Weights of a small image captioner: encoder layers 8.
Rows from block 2 of the text decoder of a small image captioner, named by matrix and row number. Rows with one number belong to one neuron. Each number is 500 + 25 x the weight over its row's rms, rounded and kept within 0 to 999. All counts start at 0. Numbers have three digits each.
After each neuron's rows are labels from the 100 texts, of 14976, where the neuron reaches its highest value: "tokens" is the input token at the peak. Only what is clearly more common there than usual is listed. The data: rendered scenes of coloured solids on a plain floor.
# fc1: MLP up (decoder.blocks.2.mlp.fc1.weight, 576x192), inputs 0-191
# fc2: MLP down (decoder.blocks.2.mlp.fc2.weight, 192x576, transposed), outputs 0-191

fc1.131:501463491539522483491486488547470508469497524502502482486450544504480460467515456497546513524458489432456519516487517470502507484495526485528512528504502490529550502510501450520512522477564496496515482485495456463524488496506499502462490508495503524509528495481494488458461500495493445513451496493521528450505476465508490505535493469507490488530505505456525499497515515475512481510528479509514500511450523506500490516463458507506508482463495524501454501521494509490519509493529523496508487523567473517492477542472469513468523518579554494497466490479512480492490519518490525467
fc2.131:506558516500481512482509502461563511487483516491501477516518508447508526535481515518477491472527482549505505485477500502491498495507485507470466474494494511463467472475532542488497462451425494494516528477487545528488496478505490497597489475481482482491488508514480505536520509523493512480535491482508521534488534562492518494473500521509494509491497508520475527524502472495498496489471515480492490515547492522517511482541506465474490514533509466478540482499512456473499490507435501479476507488427496497511507473523501505531446512487519554487553486495480503532522500497498522517
tokens: "twisted"

fc1.172:528536476503532477500511498538529562508504494493470520491541532515514490497491538538504479503541477525490489518546476513476518508513518534507447475486487523500502512513492493556530519467522480454525513528500438483469458492497501541484477475532475448515491487484526503504532486512495503494494474492501483566485533524434491539489462504493504472516520471492492479505504547516474533492482528544485521491488516493499501486477519503505486512529528504534455544534488501524507509467496489505465524507501486479525493534500457462506477505556510508526544488524489439537474489475473481492
fc2.172:495491494498543515521507495497463443494510483511520536533459493492516476527500444452485514517493547513472514495494512490472482470494550495478516519497460486490507518481509524415495499499502515506492507524509555499514490488486461523502500524507521540489488526480493483497447488510487524499461515483468529419493519485552508502498523449550500489485516558496498485514480461473525473515523508472510490502509507483499494525492510521480457450489508494500494521491528514513482493530522491458501470476496523511454496481490539525507463507431472457467484526525521512477489464530479521470
tokens: "block"

fc1.204:529497520502500495534465481495450481505516527503528528466512512508562525552514533491501485483526462424520486518525460504527511501494472496507532520501503478550507517543509504484509520538547497491496517512478506458498516491501479488517487496535469452445512469535513502477557483517497514454531539478493525493453465473464499499468477434517504515487478489502470467508546492496505506530519499522536502513480488535474455509505534487534486536495502496487516502505483475515488492511505509515512501438510494498484524498490502492448509544508535497462454514469510496518473490499471512449
fc2.204:504521507500498511489501538515542476508474478465470496464529487500429470473497465480481498512468505531529509512492528520498489497504527487521449490491511490485497469511463512484498477511513522545506471511497481509464497484473481517477473484448497544526445544489499508486472490507503489539443485514518485547518489524540475507534507542475522475517505480462533508500477505531502489505450554466480509514539506486525507519496479498438490471498481514520477502528507549482543520494474516531474483481494454517508448534514479470538508493496479514526518480463517525503536490486530509571
tokens: "cone"

fc1.464:480488466542477512469528510478477491487523505467545481510532516509524440463500551529550495461500483498469522514494489501515516500437516489529510456491483479496562528507496483517475521494504516490528501482480591515504529513484486527548487526496538533539526488510512518500468479508458477485481520552499525523527475449503487518520512476535510517543516488480513531520516502458502476531478486479535499509499479507507501479494489530525496543517509506509516504488483483472549489521521510489490536505479533523535495535490520494504442524498508491477473490490564484538522494505501505461
fc2.464:507527530462503499512491507533520498499472510492466513498512497523489548528530467506476517533513526538543511517517531511494493499510457497477481572493467501490470471506498519496529483505475517517503517510524409496490502467493528497482498453536482466467510513508495529468522512483503495507550498497500493496465532529483510473471487522454480511515475501504503498522494501502515515479466501536462513519503500509505505522484515447450497435457503507511491546524530531490463516467489500510495462514521449505456513489540514523515557491488499521544575531478462515482496510513529472515
tokens: "cone"; "grey"; "pink"; "teal"

fc1.342:505534495487485526506500481494472460496523442485449497477516474515549491508550533542479535490493500489482500494511509454453557511484462484481515514460463523494512484465493532533502514460506506488514489489495502495480498473512495524483518511473498519476485507499522505564505499480458450495519494510491489495533491489476497474450507457463515487477481468510552540528552495465535521510491456489500544523500510539487503523491506523489524511509453458477510487502461513486529488533478491470470511495487541453530534535484531493485495525515543457485465484467542494492477501512520474510
fc2.342:490478500502535515520492519507497493480459534479521463487496511499477498478468477485540505498544490493471508538521439514507475479483531532446460514532491497551519501477508453478518488488506493548488498479525538515510484509476484466503513502514507473511513516481478504520479529513531542475494490488524492472487531511490504473554501538525526490501558521479476508491484539532472499504518519511503481537482500481544498476448488448541511498435500521463509541468501518506491499448525485498539502521529472490495475505536477523492518481475477562512526494522434501522535484465518521504
tokens: "brown"; "yellow"; "orange"; "grey"

fc1.152:493526489483449538482513503482508511489488506497462469520496453511535502488519481515456485551491484461510463468479497503508502477488448478541488503517482483541547547509520484494479506491527481449464521510501478491513485497497509491514486502543491495470482540481472505511453535467533474501498539488490509478490501453490485471493520482496502497499456501490462525477496514501494493500504458490487496480507524498473494501481515510440525497466480486491505510525471471475481493475531483502476511489410502526521501543526464491525588549500496529486524544482452518468506466540497493504
fc2.152:501496515492566470541514484517508484495494499515529535483508533507467490495468526505549529461484511510456514514464501515490497483491519495467506481506520491490437474528525516486457481506474500554509499500486536483509498514485478511502508500490499492532563474499495492515539513492444553479496474510499516523509471544463498523513493505505493517529525528472521498516496478536492524515488499486543492487486500511523499513528458503534502463524522512505503469504502505514515470503454508464516508502593483487481504456465501509457407512480504452503476473515538483518501532465462509524
tokens: "brown"; "hexagonal"; "bar"

fc1.94:523441476532516516541520500485496505471536509492516509511508477489537439468519501493501475528509485527519501495475567517517522476444535474514479453511470503481508469490496531526490501508480514494544492520491528523514513521513510532528544491528483521503473505485515523537522493521476520475513546512498527531512496493521508544566494488480529489512538509522488497494503463530506503478466480501471498491508521469547513499452460506490531494503497538493519507508539472468528507523465485459496499507527512539556477538480505521504500488457466452512509493515465505573545506533502498484
fc2.94:494529506515483461473522507523485496500479500490490520510505522528462531543497534505503506495527517503480505504526477487478484540491479508506528552497557510520502544489487456507480449498513488531507512501510525488487493464476515479485483514494530500484525512502521524489491496491502466521483487493505451405514519492491507508453516505508512515505458484483522495521515547484516486522532529516503504500502532512493518483568515485550472501517468477498501507492495553498448528489517500550484485508472479474459488460522437510489491464562531567538533518492521504463451514480520476511
tokens: "twisted"

fc1.111:512529463518478486502488497523526483530514475520485493527472540459511510494451524483520508514519513515434524510489456524513530475476508517491491504497509509447515494515514510484493503462517491506474512494506449490443484462485552498467506519493493502547517476488526518509475513475512493548491529489526531512499498536504477480463522541492488438528484490521518507512448473468549504501530501525497491488551499473505509504562458530481477479509499499495493502500494487469502513490502479457500509452552550495517530534509512478507469483429486486515533499512468488457513541454507473496
fc2.111:494487536490503504507523523490486529474453528504526530485492471514476483501543469504480520490484531519549474459511526493498500502498490506512533505513493493533498533495480487523524503483495475486493508474496539505527500541502450511549516515510485484425473510501497471477545498496499496464508499525476499476470454446540495523537452462521498543496528501501503493488484532524443506517465491471490464504486471526468475517453508492514506487541505493515470516506503526535514495496522488529483499510502400523500503470474489510476535512551517518461463492478528506527474447522492525468
tokens: "block"; "jack"; "torus"

fc1.177:480543504533493458497517496482462489517500527482521469528479478514445467522546491499522477507530446553489533499520460464523482521483498482525535501505530500558537480496488481421540522485460473486474443507482501471544493525498477513491511521555482492485488479505522487504521521498503474495470543483505527499496508511458522500450515528520488473475488489503498462521524521529502492494547484523477526496538507464483489517522502514523496535504489528526535506485503549466464503501471513521529512533475526518525482482483518512502517511500523512434505473514517519473501506495467524462
fc2.177:501486474498513496534496516483503501502473469495466487530519517522573534488431511474515506498505523474521530517504540525508507482511536523523455432488510537473491501501485539542505453482507513502479526502535504510478484503507538509457493461513470462551525529479473504500475490504514497479474441510522477477510462508529496475523519451472510474495550484465535497501500459514482478489480513471487517515470483518558512460474477483478515498496489510493485519521486460567500503523470517494472516501524438492481504494494476484464472495535468485542524488475495491530500514475480507507
tokens: "brown"; "grey"; "striped"; "checkered"

fc1.315:485507531496482497515511530478514479466488489497492514478497509507493454505492501506487506547516536495481514509528506470500464507561442470519491512481495509545512545489511475512502502479483503530525483480498505481485497522536496474469526486521504489502550543536544506519526490481502485525506500496559558519533529453489520515483446527481519490500511488488485525492523497470463453496525498508505562510447504577503494451485494476507499455443526516488486537512534516487482510490463520554517478489479481467535515491520507491493501493499466500477508474463457503505455498456495460520
fc2.315:497461437515512499483509520479506495509512515518531507526486445491520513455508467517507503499483465520519485475504519522504475492516516518497528465512527506483487487534527495493490451484482478489471528520494482532471497525520520504558487477512500511499499462485502496501562474499485522551460488516490415474479529494540513484460471504543446503488498512487497499472491486537532509535504509451468500492510518462488475486540487539526507531509461473488506499475498524503478465456530475499486495515553549521519505594508492515484519494500522521516507470552482474502491484494511508494
tokens: "bumpy"

fc1.341:529520513516532522528463483493488489522530503463502516514523497518546502510467510525520480503526505502493495518483462450513516490538505480458550537475479513514532472500517536493486477511477497498485458512445490486419479497488489508487534505543490487497477517521469498472511525496484461505524504514504533497499502537506486518457521513493509511491431496516461460491495500542554500502517495531515451530503521457528512548491508506486470525477482492507509542521499513498486526508500455529470474492496498524491511495490484454509474519509544570490551485529488516434492540501526529510
fc2.341:507489512491489517464524513498468478509447490479505499525501480496489508489515497491473523497421506504487472489519501500496495480467510540550432482497518508489506531514487485493467534496471536522490511509508532517588519489529487501538477505462485526492524510505541458486457520475500496526477527510497518512475499455504490518575509469476501477488530509507519500510516514470453517478524498461512559486473518540446486466545500513513511526519501527515505491502501492502534499473502493489498538484519517483492498511515535543500535516491454448499473458473511493561525497507518500458
tokens: "hexagonal"

fc1.4:513510480497458468528464478528500477476495520480474485554517525491500484497531496480475515495496561440507525553459508467501499514508535481521525561470499499497504524503517511533495534480501487471519481503480512506492508476497473512477455487515505520472432521525469468456507537518514470538477524454503459501482505464532498489494512547504505508509552485519520449509497547522479489483530468500501535528537501506454529483489501514512512507469507462507472488459503511474487491522479511500501482499500463492489479494464515493488496460476527530530537523522538460547498455505504480462
fc2.4:503433499489515518462490471488455498517511519509517461466505484503495521511461475558500505484454473435482487509502493502522497495475464463476517509529514476518529485508529498534500506512464502509507495488504559482451500529460500492491526474462526500531465514504528499522546508485503507466473474518518497560497530466466533508465509459499518455471453553495486499503486477491534462510516511505525468503460530503495495517512485440525473524493504515488538519492496488498468511465498512500487475520526502515506536521504495453524459498493520512501505476526511500468536438473525512456
tokens: "brown"; "pink"; "grey"; "black"

fc1.61:485506494485467466444521490465522493485487486486499540511528528482462492544501481487537510509530508528505526540529522451512497491490556503532525518503489456478477511470478470493517539488517497480513495488507526482491526527487494522459495491548461477531474509473524485489481465501466467460506485539555519486520497492517513480472491483493489563508528486487495479509507467471475523480505493515505533515501454527479489514495455516497493566505532518527495474466465534477517536501527520546479492447515492465481510500527517512438522526527477495482447457513478504526478471484493515480
fc2.61:487517528514545511548484493509484501536509512517491515491477491484509473493498492483473490530520513529517498515515465525478449526479459519501465488540445541516526496518547527511480512504496484541520472495512473524470472517521538465545482518463559512476489498524488489505531469452545508498469508500477479483479520499506509504529488496496490488499470510503540528514492511548517479490458503510504462488533500469500487514482522467475479443531469491530504509525531456566453488519525476459503516500484489493491546544544469489539465504492541543492532509500503485465501512523505537529
tokens: "cone"; "link"

fc1.46:507495520525515479489527476515503514516468505462487504512536464500484521441552468451563493462529537532511559510510522493516490500501525518526507499495482508518523468474501475487500492495532469539505504500495473531484498533493467541471503513493529501488479516485505511530516506539476483516539484499488525521521544521474494499476494506494505506481500477521544477502494497515462521501475512504462530490489547506508531500493510476523483458504540555497508511502504493484467455490485511462484464496482474484501469556528488503498473515521455484505503491520426487601514480494525461472
fc2.46:504529455484464516476501511486482463509559471518508477490465518500493490559434520511416495505478493502537478532491499514503488498498503508495513510505464478491463524517535553479501500507458510503522483502483516438503480480500527509489494513502488502510484498508461486503515504517508539452495494485501478446479509462550497497524487495476490497518492513480470486509509510483516498490524483524483486516492495501462498509510531514498523500463475440525471508523487447492499511491518489495507543505502513494451514456475467486505512495475526525525490495477587458420512540498479537531
tokens: "green"; "yellow"

fc1.298:493506455520503516534493537475528470514501519521523511507481514495497484559517497478530525463481547467493493579542503449561482527547544492516522490492491510525464510490503512483506519489501516451502487485470469524500492512533492494544548499524440482480482499482514488539503503496523509479496539455514484485500525467483501546466516444547507501531523529534509527512523505519474461529508499516535521499500459511489523518510506482525521504500460508495481486535508521512505495497497489516479537518558476510496474469517525529462505488478526470469510542477451493503517478519497519486
fc2.298:503530529501500501494503490544481529490483496475487507545541476509489521484449532545486489483524463516526498464508508516453512500495475511472496529494512524497531482470524518550487482494500522554491522512527548494514516522458496519521451520485539537535514521529471510484477518504493489513490474551501514547518489536519519507566487558498491517490489484471517470471493536490570511484543528487492481491501545478488491495497501509442496489543514481476549496474495476528500506502492532497520494501481544557505520529468476495518518508534500514546516500522545521518476525487461491493
tokens: "cone"; "block"

fc1.472:509519525511514510525508529509500508480498486497499486494517493472518468498472500491487493469521524506494521524510524492514527531520506507499516526499546482495537477474536538477464500491466467565501433540512478517461506520531488485495528495474528526486496510509522494485490537477492514500501525518490532562462509533475496512499452491512492437534469528519480472533483481488449497552513516490427458509521505513516518511490492450525489462505485501509494562457512492465469467500452496529518535501522514489518533475542510508523507503435515535485523486488477498534502528461504503531
fc2.472:503466486494492505483496454475483508499502524545487547521491532493490494532532530504502493529472478493495476470532517506510480481518515514502503484488465504494471480520428489516518513526523519476534534492483518495570526510476493520487479489523486490527515508496501501513513503498469461516504452499480488432520516460547499478511522502471502515493512482496521480454517527515547477515502502515525562469481492558453515517551462545472508537519512506491525463521490490514500474507514490512470491492506489525491479513437505484460514504566482480549465485509537526469518489537505503447
tokens: "hexagonal"

fc1.60:497504518493533559529479505495475497538512497494533515493492504534516480511510520515482486513526487518520485506491499556505544473470541455431471469494534518486527510452497517509505517499513510497491503459495511489456480498476500485478514540533499519540537491481496486499529490513518512513445468480505488493475481488522526494503490462505526559466491421516503510535519488499554472522512515524479519531483518513529503548533487541508502462525482531491553540478520512488497508506471495473543468519539545488510494523479506502520473478483524541523514482466528518500528474471542532519
fc2.60:492509453514446486486506515511503513477469513507467437463512539477519511478502512496487516502502504450473474515506478447469475504491489500505498523536480494489478499535525498471525487483474489493507486526510494475537510511523542501553523463458504483489445528491511511489474477483473472481553553512495515492502517499489522527496515545481469466496539565531459484459493513501447503502517519495522493502508491471474492455513497454494458528483519486482488495534499510503518517512536523539512509512479448502450491476532467501461528483511467481457494514492463491516510501539482479442
tokens: "hexagonal"

fc1.312:483465477546508480499500554499483452463528462484474512477464518508522529520519533477555511485505518532469517471497516532497496466496499458481494442456531507509507513517488494509452479477457511561497493487473531504494468465494456479508531483502500525466501483520476474524483517523523497483514480470505508515470478500489531501486495518536428470513467494510478529521545523497494521503516501487529527506476475483519496529486501486471547544520534515505549489475527528465512486497535519493498471536466472471519515498468510529513526502463506441497476489505520512497486435495514502503
fc2.312:486516511454468508506513472508507571489465569526532461488543489524495504480501485522466492525530467486537491520502470481506496494492495535510488527550504536505497481501489483485553520472523504450481499470505469464540476532519548477504470488478490475570478531503518521511492506503500534525494541543493488474504515497492504491541533508496561520493513493506526507456516448485514494500483501523463482484522533500522531530491525492528443500508466495530446514539468501530482503467483475508484497490525535510475463504531512487522475505525499536506530526491502501503505522518463495528
tokens: "cone"

fc1.3:498509517476496508523510491496523514462517509496510498494548507492481485460515508493448487498560523495462520472492484521478460505548477522529531491491522498481565523503508500531513536509525511541506501476510488518530512466491445486547499501478496495511527467486491508524464495490501507480536495547499488461527481490528521467473444543537491507484471473465484509520503522480447493490478442465466495508478507484512501556553516506535526469527511499506512542506533449504484523484479478484527514497509470495534472515463512476529455495513506471461492500474457436505533512508492499499
fc2.3:523472479489504508508500516549492508492453478466531470484484415529513513501442481457526507513527527507487498518489481471511486505485443481474499514520497510491429490475516531477495462498572492538502469526538495479478514512510539513475495472470497498446459465495492507495542502498458490457493492460496525542479578459518534514526458513488510513503507515473530494510481473509536481527492526506462500483480498501494499503493462494513484478470506543500503524486529493496540493496496539516475488520517518489517487478501512488483562507469490527509508492482541490468500481508521487497
tokens: "green"; "brown"; "teal"; "black"

fc1.358:532475526492531492496479454484527458478528485490538500496516509514523499547501531470476523465538463516519503528513531511484524489487515507494467503514500520475528462527484537532544515490502515523528509471488469491507487510529534507499535483445487521548508515496486510510476468489523477497493506422478499520491484510431476511480467496527479493460494498524474504490521489467519473450511528530453479497532519491487536552507509461501496481495480528472471545499510472517490477461479502517500479514496555477514511523482544489490501509486495592485478489487503541529513480508533507486
fc2.358:494527479499485522489490461535487549506469517511469509499520502490495476448540492517534490528434510501468511464501498452517500516526514508505539500462479454529477527516521473477509523503485493473499510509494516516448487510479477476478483536522487457471500476513504489491516475501490484498525480559509517489521487499553494502514548527511503491540478501494535517492514523552489534507460476515549493479502503522497484416536492559460477531506497509525510484476489531508508499561528504481512530479530486483437488493519497512502505496475505447523490480486501463464517515525511537531
tokens: "green"

fc1.542:466474543519505463554499485513442499501543506491526462571472521509544479477496496479489497486495500491521527504485474505461489499527504501518477509480525489533501548506494550455515515511458506517555510505512520510504524510528467528506473455507527543515508558471454503483471501500495495484520480484539458524544502497531503465535520507531489529529530483487469496534464531499541525496480520454498516499478506492525529471545572478512493490480494531526531480480498515493553493519504543482511488511492475501510489515508508510513553497488495490517469503531518476497517529471501518517
fc2.542:526536439494468494457506505514546507493437489477503547446526482496453518533524516527514487499528496506467486514521533495475503491503518488461537521517489489460486498479487449520489475510509478476511496504502462544456474477478548486496538518470499442452485482491537493507533501506479479543522524471465548511499492507476478501452505476491462466496471492514526480487508465499465479515521447536475475502530492501510507538457451526538530529496545515512522491538506503494469512499502433498497497511498524505509514505484519487504471501509496475481492536483488513506478487498518485529
tokens: "brown"; "pink"

fc1.53:530467496495485494477472498472527464474492506494514506489484487487503509468471468459526506505532517497498466500548487524508518521535505471491482538489504524547519483504519530542520474472490493509532469488491496434516477515515533516543461530524454508548527515498515515453484457513493512502534527472475505440493521538488467501454486490499472481458489526504507480486526485502473514503493505487490476494544483488520490475464487477511471462502501523499508488491526532502474510487534475496543494480561440452478527532492510486515476487469456503551503546472452537494512522473501470488
fc2.53:496521472484509502539528498506463529512474520508513513499514471503480490511528464529489509490497486488517495427449487483512474494493508459558515487468510502435500509456441502441485511514466521512498495499498492516484496507506483494490516455470540510451469494513500511469512467491486498487483489530534494570478455439514485498509498509506522510518526470467513452548462506486517480504508511526506497496456517539505484505551500527456514513511500470509472511514508499487499487492490498444469537492438519506519487487497495512481534482523541491442497470536548487478489514510527509508
tokens: "bumpy"

fc1.522:472536446489508511494507494532500508488551521563473507479444491525475505531466522523532483474514496492534507486502489524500491489497496500511484531494457516522448510510532474529492515490503494530456480491471528503524466508473496495532459508526455445494509504510526479491462490511531540504530512506523500439494493536504485491487547511481512536541499448565469504521531509513546486498509468549538496482509492514506483561466473547455505521485499516485518490488463508504488485479500484491475470504520459508534513523502495512472483513509501429515507478531485500503525500514528517510
fc2.522:510473551502502463522475492484471499497429498500554464523567476493527514467502463496482465474476496490529470508491492474495469512502499503498530492489529459473567488462470510503529504502498465473519504520460507453522497511524503491492535507486541509501517500500488519525537460506465475522434501503512491555528487499515471529485490462511524536500531548474514466504488454508471521489514500433527520470494487472497477475516491479541480477541516499511484510511521503527521487533509484509545492545460531492505490485508501491514512470484531551485500508467504517512502545503507494510
tokens: "bumpy"

fc1.270:512460499486482531504491528505524458489516504459463516512474499487449541467447549528440501492475501481521510523487499505491459519490503485512517524493482515505491511490557520496525526475485539511503499515500499501480444473499494483487527507562496519460565507501488487511509486491505489497496536551500443520447484483465510493489464532517521495489496483454475506526521472502538498485537447570479545518497501520499523473496485495490470508478463521484511526484490483493489512466518462496502503509534487511464497511499477530492501500499531449480508500474490454445506549537506524499
fc2.270:512550496537477481488491482500444565504490485493523502497470495503550479492541477457539508499507525532493486507530514487465507503504499512506499487500537488501502508495457477484498453497488503477511505489496494483504523497487481485488499499479490491536422517500494481499495504502482463505491449444504544486528519507506495497522499479485480519511495506548496483478488502549460515532494516447491429495496478487482505475538509514501526491497528490486487529477538502519506492500487551508499512513472499521538465508522537529503496497492467581570506489521508506517489428458510472562
tokens: "bumpy"

fc1.493:512474469496466512542498532499552449499518526501498543496478476505472480492545549544481502518485505473459486529503514538482517508485505490517494495515501475463505490499494532509525540471505528482520523462506492486450514448518514483499532525481482461512522529481528506509511503485505510497537556509518471516523539504467479501489490491522527532462530534524507504522462489504501500502482472570482548514511549500519481457519477459511509440480479542483529498523494500529500461449466482486462496519476563500508460516493486494487468499518483504545533516478506485498505523530487508522
fc2.493:499531512497513513470478506515452545492502446485526455526507520510521491492454465481480502512495491531573518435507467435492515481513480480488493515509523540538488497500498463483501462508501517518532508519503555533527510519492482500523497472506483493480477493510484499491504497498502477484469480477517503488485458475523503500525477494506499446543440481480478492486489507505505511519558532457520435516497468493503474538534541564513484538512509506482499517476520518505515512531518510477539532466532444471471533496530480494494534493487516516470505518519476518510495483471496516474
tokens: "block"; "jack"; "torus"; "cylinder"

fc1.487:493551502456540521583502491454487495517489517475509481514439531531498482488505498503463483503523529482518499526547490500464539531474544474485530536504514505510519517525517483488524516478475531523501521514496476522503509502499530504481526470548513508465556475522520480442535525482499450516471483507506479545505489493520502509489515487528495534480509457494486493459530495510507445505511494473522464478474503503500445508510469502520483495503470520520503546470518457491464503517495483457532463507483459483449496504530494511503537485548498469473515476485531521505530487511495504501
fc2.487:510509504540532494468497508503555459494497502513526499487473521484497497519524532449549488503513511530508476521463498455492468500513522480504469465497526523462453495498484482493531499482496508530510496520510456501508490461479519506495436477458466495529502542510501508491446503508469489453480525504508525493505477460437492514521488491507464506507515569507498506505504492515503508486488528506523542498466527509488508471497446545462499522515518531499474488507490543524516497453502500503496477522454502497500486520494487499493429494480458493545451503533479532496489545455496487552
tokens: "green"; "orange"; "teal"

fc1.427:508479506533502529524516498492504524484505498494474553478491482504455531459504487512506475481503516496464495528519469512489535499532486482516499505473513497522536476471571485534504501474498503446505500490472487459507477483537504455540474551504514489513492482504516500505489491494497490521526466481504534498513466527505459474520450537513492530502494511529508478526522534566563514505477501518490497510490519492504497531530481457514490496492530461521506534547460503514456478493501521482505503493503536508487515525481516476524453465613512523521543515528511498523493519500494472474
fc2.427:500520492497497494480530501463504495518467494494511474512504502524516483530514470506485515515477524524528511472480518471480495532495526504521504494527498529489491519511453511487508481507514479546503493500533513512478506500462487518451529414496487477482501503488469506482491479524495491471494545515501475503489532474505515505467583461454495439487509486468523457491504475427444496530555517483504509494499491511512509489476515542455519501468465513505478490515516507480557504496497474494489513473473462494548474494508491497490557514415477475470480536509525481483497475507531513519
tokens: "green"

fc1.480:492507496481524486499510487493552507448499465490443526481521477518502457479551496498519511488493525544542470515544514506468483510480518521502540489499542538534478497490496494458517508490509500537542484487459470533470483522487459522516548529488497515438524508507517501500468489516519518516521501532504516506468498545473467487520487500516528480521513485494516496498483501512510508514520472561475545498509507494518501552495488511506534482511528515478470526501536478503483462487530500527543503477498460515529516504493469541539539540522535474501519518459442543466510504444499488512
fc2.480:515529488565450501506511500472417490504518524516525456501486500492512533539469510520471469500502454473461510500514524460521490499530475476466478513511474460467507511499513490532496513514443521504500523509511484461553520493516510532482472489522484506570466509526453510496566505529490475470477505479509483485512499471547531470502551505467494487498480505488494494509520510485485482498494515453505480518515507499517500480504504499480475521498501474524548470521462487498514492494446508485460506507509555481495451493522515476482455516507454526494491480534549496490481499534499504513
tokens: "hexagonal"; "striped"; "white"

fc1.134:516491485534495444541495480519525467487521492470489493445508455499518479484479506520508504505541531477507502466533495505519512525498505483522458522515479503468535482519527521501460450522521502490531453509505497485511500501472438463533486524488527524493519532523500477478518444484511490485485503474509527557502507495432532493500491540501466484541464471499493499517481505434504511485516488474513470489454507485511508494500484544473516498532507435516489527490519495451531489507500469501480515476496493472513551500499508462509464515512561516525513485518528547497503535460487500524
fc2.134:486509528477497497449486520503519548471494541495485537531490546474474496500542477489449512506482517505496528508473498525469496486513488504460524454491494511491506497512480477479545562499482463505507524507481497508485502521538546525469489472511504455503512519491477513502437492484489491569491468507503473472497467500548506497522486457514555489472534497501510514493503500550502475489480501547480571513528461524509495538533515482511464519481527541518510483522494499521494502510477515516475488521510480500446432514522483518475522497492436482486524506465473504487501472515500477501
tokens: "hexagonal"

fc1.220:505521434494479503469508501491436479504526512463530523488466520487496457518458517484518491500508508531516499525479491512503525491486519483493529500494489490494496536488480481464502514518469500518501507513511508481492474506481474499495497487525477501553468537524539506468509469534426519498465425534505526469488486512510451485513500480507565486512492534493481519519506520481460514470505536508484494477494506480538525476505497501514524546500523465460549478462502493510533494535541516488520456510543506527518515470469538520508455499498514482505461537515515514506547482531549464475
fc2.220:487495552480559498508492508513523496510509505502461511471534486515506521469534503507486513500513496481480486482514513496499525537487480505516515514466509481475529483529517527534480484492564508481485504474489493492494530508506532494529479497518525497467525486452506539521524480493524473541540580497464467529506527508466520515511511514467465517513504450497502565554479530549510504510436500507521533499479492488481488524469478492475487449524493536477492512497497524523478504465488482501464525482449500466487491523497465467478557509492476496511535504480490497506496512485488560563
tokens: "cone"; "disc"; "dome"; "bowl"

fc1.45:507569507517511451466510522474483476469482458499519521500531507539512462486522504517455496526482484509499484515536492482490496471498495485466506497465504496527537510476511521547486495476533463481504475525486489484514492491491488511443461508497502534525506500497469534530485497502538482506542553545459520476482531493476513493473440526505482483490468491464528493505527473503509505478536484513491510476513512494487507567463471462518486561495455489494454517511472547484548521509482463467479501529481526511545504501507503525516477514520520549480520499523509496461486504454471514526
fc2.45:502466480468476492530503499540484547496521512519509483496482491504485519522502501504515515471489474524474503500471513521477497513489509524504478506510481508465483474496488472378532454514467509515476502527536486483530500475486500488528526519519494470494490486491519447509510497466440489507454475471499504507485454510476504506543574459505520521504511527506459449502471504533456489497483512504493502521499496550503485481489492498486503495475540506475528502542501439555485507499490533511513485490520479460468462483520532516479508548478499465515478500487529517522539523524518479481
tokens: "hexagonal"

fc1.249:495477502466506516505532505515481493506490522514487491496523499479526508508501484549475478517489466538464499457519517464469507489539471472483527519485534527473531494501486473481489464531534489509439517528507511505530516522504505533463511518531483464482520453525501502477467459519519493460509499580479460473473501432502525508509466559492522517518461527458518478495490488478495499498536507493483491495479479486507489517526538499481525490513516498526520501497479481514487503506475505482523534510529474499562494512475519507499525505490508510483522505435577484472532538481484533558
fc2.249:487514487558544490518494502488558461516518473477535459519470457531479490511501520454490480515500519459539494551532526534503494487478528511478448526516479466467473508497556535496507516476421504489489473502502480502469470475491502507498466465497485531505512508468476506477487515497485503541516509446477518503491509555511492512505548466507464525496495487509469512483511513471491519493540523550509479516502510512487507477473465488484468506447473484528466502493501541502559533526503511503517498483474454528494518526508510506479466497502528490524485520545493487547507497500495464506
tokens: "bumpy"; "yellow"

fc1.44:466462425493474496505483513497539488485498490503482479510508502491521514443525510519515489497534519504491514554530482538489492490513533492484465465520513482545521530499482509522520520481529509548520482506480455495461506491462473488516511488492469446470493481522481496499491488521503532539500506525476523517482539487481506463517480511504487470535480464523468509528490494479448504460515495515546479535544533455479521466486444482455530510544494509534470516512503520461518520478490508491530506468535514509538501512509494495464535500523538558501529501536552528503522499515515514500
fc2.44:509535548504547517490507482511480513495481531480514530446489497498500483559503491479467498505476492519511472426503494461505525512467494496518541507471511509476519480507525506518503498493474505441479502502492508487561520489516512510494463483480548533525505491466531524499486517517486486453507506504507456468487468529507521484490531499529505533497521526501572450482477467548544486501521518497494502482489441528544515539507532535534470485458492483483525494492497483529483499523508482489453464483488500533465470509512522511538465489491466458490450512474475513490488478507485517514
tokens: "green"; "purple"